Weights of a small image classifier.
Model: 1.65M parameters, activation leaky_relu.
Rows from block 5, named by matrix and row number. Each number is 128 + 32 x the weight over its row's rms, rounded and kept within 0 to 255. All counts start at 0. After the name is the row's rms in percent of the matrix's.
# conv: pointwise conv (model.blocks.5.conv.weight, 384x384x1x1), inputs 330-383
conv.91 103 [165 107 111  69 122 149 101 184 133  79 159 111  85 115 176 139  94 105 130 134 125 137 110  81 102 158 148  93 130 111 164 145 163 109 181 117 109 176 166 131 160 110 154 108 118 150  76 119 129 134 127 174 182 129]
conv.92 106 [ 89 131 117 135  54  94  84 113  96 113 145 128 150 107 110 121 123 155 120 165  90 126  98 110 201 169 123 152 118  81 210 123 101 139 140 111 154 150 102 123 149  94  82 154 169  93  90 131 129  86 163 112  99 114]
conv.93 105 [134 147 143 138  88  97 112 170 139 113  80 182  87 147 109 112 143 148 105  70 122 133 102 111  93 116 136  89 139 148 166 120 216 123 109  79 141 132 109 148  99 112 120 110 131  82 121 146  82 116  95  78 138 183]
conv.94 096 [105 120 163 158  91 108 168  90 136 118 185 126  72 155 141 106 111 128 110 133 142 157 111  54 200 190 101 149 110 107 108  70  60  99  48 157 125 146 154 152 138  77 135  80 154 128 108  71 127 111 126 124 172 122]
conv.95 092 [203 107 113 142 185 185 156 116 149 112 111 140  63 121 205 184 136 147 137 190 129 103 158 129 109 137 117 150 165  41 140 110 151 124 132  92 129 162 167 134  56  77  86 175 134 131 113  85 116 198 134  55  97  89]
conv.96 101 [197 156 131 200 120 125  94  84 101  87 185 189 160 124 114 107 150  15 112 144 164  61 126 162 105 134 124 118 144  81 212 153 127 185 159 129  83 115  86 137 123 147 111 116 166  98  69 109 138 143  76 124 134 115]
conv.97 103 [ 92 115 115 118 153 100  17 109 145 145 122 149 126 137 112 131 103 109  64 115 103 132 121 196 164 135 131 112 146 128 133 127  94  56 121 134 103 117  69 142 125 152  46 188 122 170 146 110 155 168 164 149 139 116]
conv.98 101 [139  88 118 136  96  82 111  65 147 169 129  83 137 122 149  76 114 126 108  95 123 200 125  96 110 183 136  82 113  68  89 122 131 101 162  97 133 118 139  79 133 153 148 133 103 163 123 101 134 185 182 122 164 153]
conv.99 101 [118 142 107 132  94 125 124 128 108 172 140 143 212 137 142 187 113  80 140 101 153  57 160 177 156 114  98 128 196 103 157  85 118 126 172  89 126 131 136 159 114 124 124 108 133 149 155 105 145  99 111 129 119 148]
conv.100 099 [112 137 129 150 124  98 120 115 198 158 134 101 110 148  98 117 120 124 130 154  78 161 124 170 125 175 105 160 126 123 150 145 160 133 114 186  65  94 188 141 170  77 155 101 122 101 106 108 141 122 132 137 201  85]
conv.101 096 [ 89 169 104 154 206 120  98  78 168 154 106 147 154 136 157 116 146 109 117 111 179 126  69 142 120 158 132  65 191 125 104 131 139 116 191 127 198 100 179 182 145 113  96 122 168 128 107 152 107 138 113  70 122 137]
conv.102 098 [128  97 126 160 140 115 123 181  98 144 160 134 133 150  91 140 145 102 160 116 149 161 113 149 107 140 145 142 117 130 105 165 155 129 154 198  96  95 171  93  81 141 143 156 120 134  73 115 117 137 156  95  75  82]
conv.103 104 [134  95 158  97 162 212  97 116 125  76 140 156 137 133 117 150 162 117 147 107  87 123 118 137 129 155 149 155 132 146 199 116 113 177  96  71 160 167 113 132 111 126 117 103 128  84 106 188 110 118  98 129  93 138]
conv.104 098 [131 144  92 156 102 112 132 136 117  89 201 105  80 154 117 151  82 128 159 224 115 163 116 170  82  71 185 113 125 152 137  97 145 116 123 134 102  88 135 109 141  79 123  97 158 166 137 168 127  95  97  95 142 162]
conv.105 104 [ 72 103 144 160 130 174 101 112 118  97 122 146 145 112  67 143  73 146 144 152 131 111 145 105  91 139 148 155 169  73 118 112 149 166 156 174  61 115  54 154 117 105 160 139 118  82 123 141 142 155  84  98 116 104]
conv.106 097 [119 103 191  70 122 187 108  99 137  85 102 183 152 103  94 114 133 121  97 113 100 195 118  91 140 129 179 136 150 159  79 119 101 226  87 185 193 102 145  93 122 147 145  82 135 143  76 110  94 169 189  81 120 121]
conv.107 100 [123  86  94  85 133 206 111 144 100 110  99  62 151  73 132 100  80 134 154 121 117 141 145 131 118 161 143 130  96  76 143 125 146  76 134 126 109 122 135 147 101 160  89 175 173 136 131 116  90 120 117 146 159 156]
conv.108 101 [149 173 122 128 151 104 182 118 169  75 181  80 155 122 119 123 152 125 107 110 131 131  99 124 135 149  81 117 155 124 102 114  99 189 165 151 149 161 175 113 103 138 118 155 107 114  83 113 162 145 128 138  94 140]
conv.109 099 [161 130 100 167 139 100 135  68 100  98  48 137 148 117  47 154 107 120 110 135 104  83 137 133 161 158 167  99 120 173  80 156 129 156 131 149 120 120 146  91 106 121 153  93 130 184  83 119 126 162 121 128  87 159]
conv.110 095 [137 117 152  97 125 147 108 153  49 147 166  67 175 168  75 130 100 130 111 142 104  60 161 145 144 146 142 119 146  77 131 107 181 160  82 156 107 151 148 123 150  75 116 129 157 154 119  97 144  94 105  93 145  65]
conv.111 096 [125 177 122 152 100  99 112 126  95 133  71 142 143 112 141 105 135 129  95 112 142  72 128 118 168  72 158 120  96  65 110  72 155 110 125 150  85 119 106 134 208 101 103 104  92 131 139 119 168 163 105 113 110  79]
conv.112 101 [180 144 129 143 139 161 148 115  91  88  90 110 173 116 140 113 160 141  54 116 123 156 125 108 127 172  91 100 134  93 137 182 153 127 156 123  88 129 166 150 121 122 135  90 148 174 159 139 141  97 117 123 105 143]
conv.113 101 [131  93 128 122 109 142  96 174 154 129  75 147 115 129 116 101 157  78 100 110 150 142  80 160 197 105 134  89 143 141 138  97 189 159 117  82 139  92 152 125 136 103  98 116 133 104  62 127  88 157 155 187  89 133]
conv.114 099 [ 81  57 110 160 120 151 114 146 145 134  72 111 136 191 114 153 127 143 102  89 125 208 134 172  61  83 116 126  83 111 123 127  81  99 104 102 133 168 106 113  95 142 138 176 157  93 189  96 108 129 136 111 117  80]
conv.115 098 [ 98 116  92 156 125 134  49 110 112 142 122 143 117 110 105 108  53 146 139 116 154 128 159  53 139 102 123 139 136 108  73 125 104 144 141 115  89 129  95  99 154 156  93 124 106 101  76 161 132  86 163 178 119 161]
conv.116 098 [134  84 179 149 148 107 145 101  81  98 136 167 159 150 160  88  67 168  77 119 109 162 132 117  70  62 114  83 184 158 137 126 141 116 133 150 121 118 119 147 152 127 105 100 144  96 119  53 124 147 154 153 113  98]
conv.117 102 [108  99 152 115 123 141  63  91 115  88 135  88 138 140 147 103  89 110 189 129 178 153 125 110 122 151 201 118  73 139  95 144 128 145 105 166 114 156 165 111  86 170 155 172  99  94 138 132  72 165 107 124 127 118]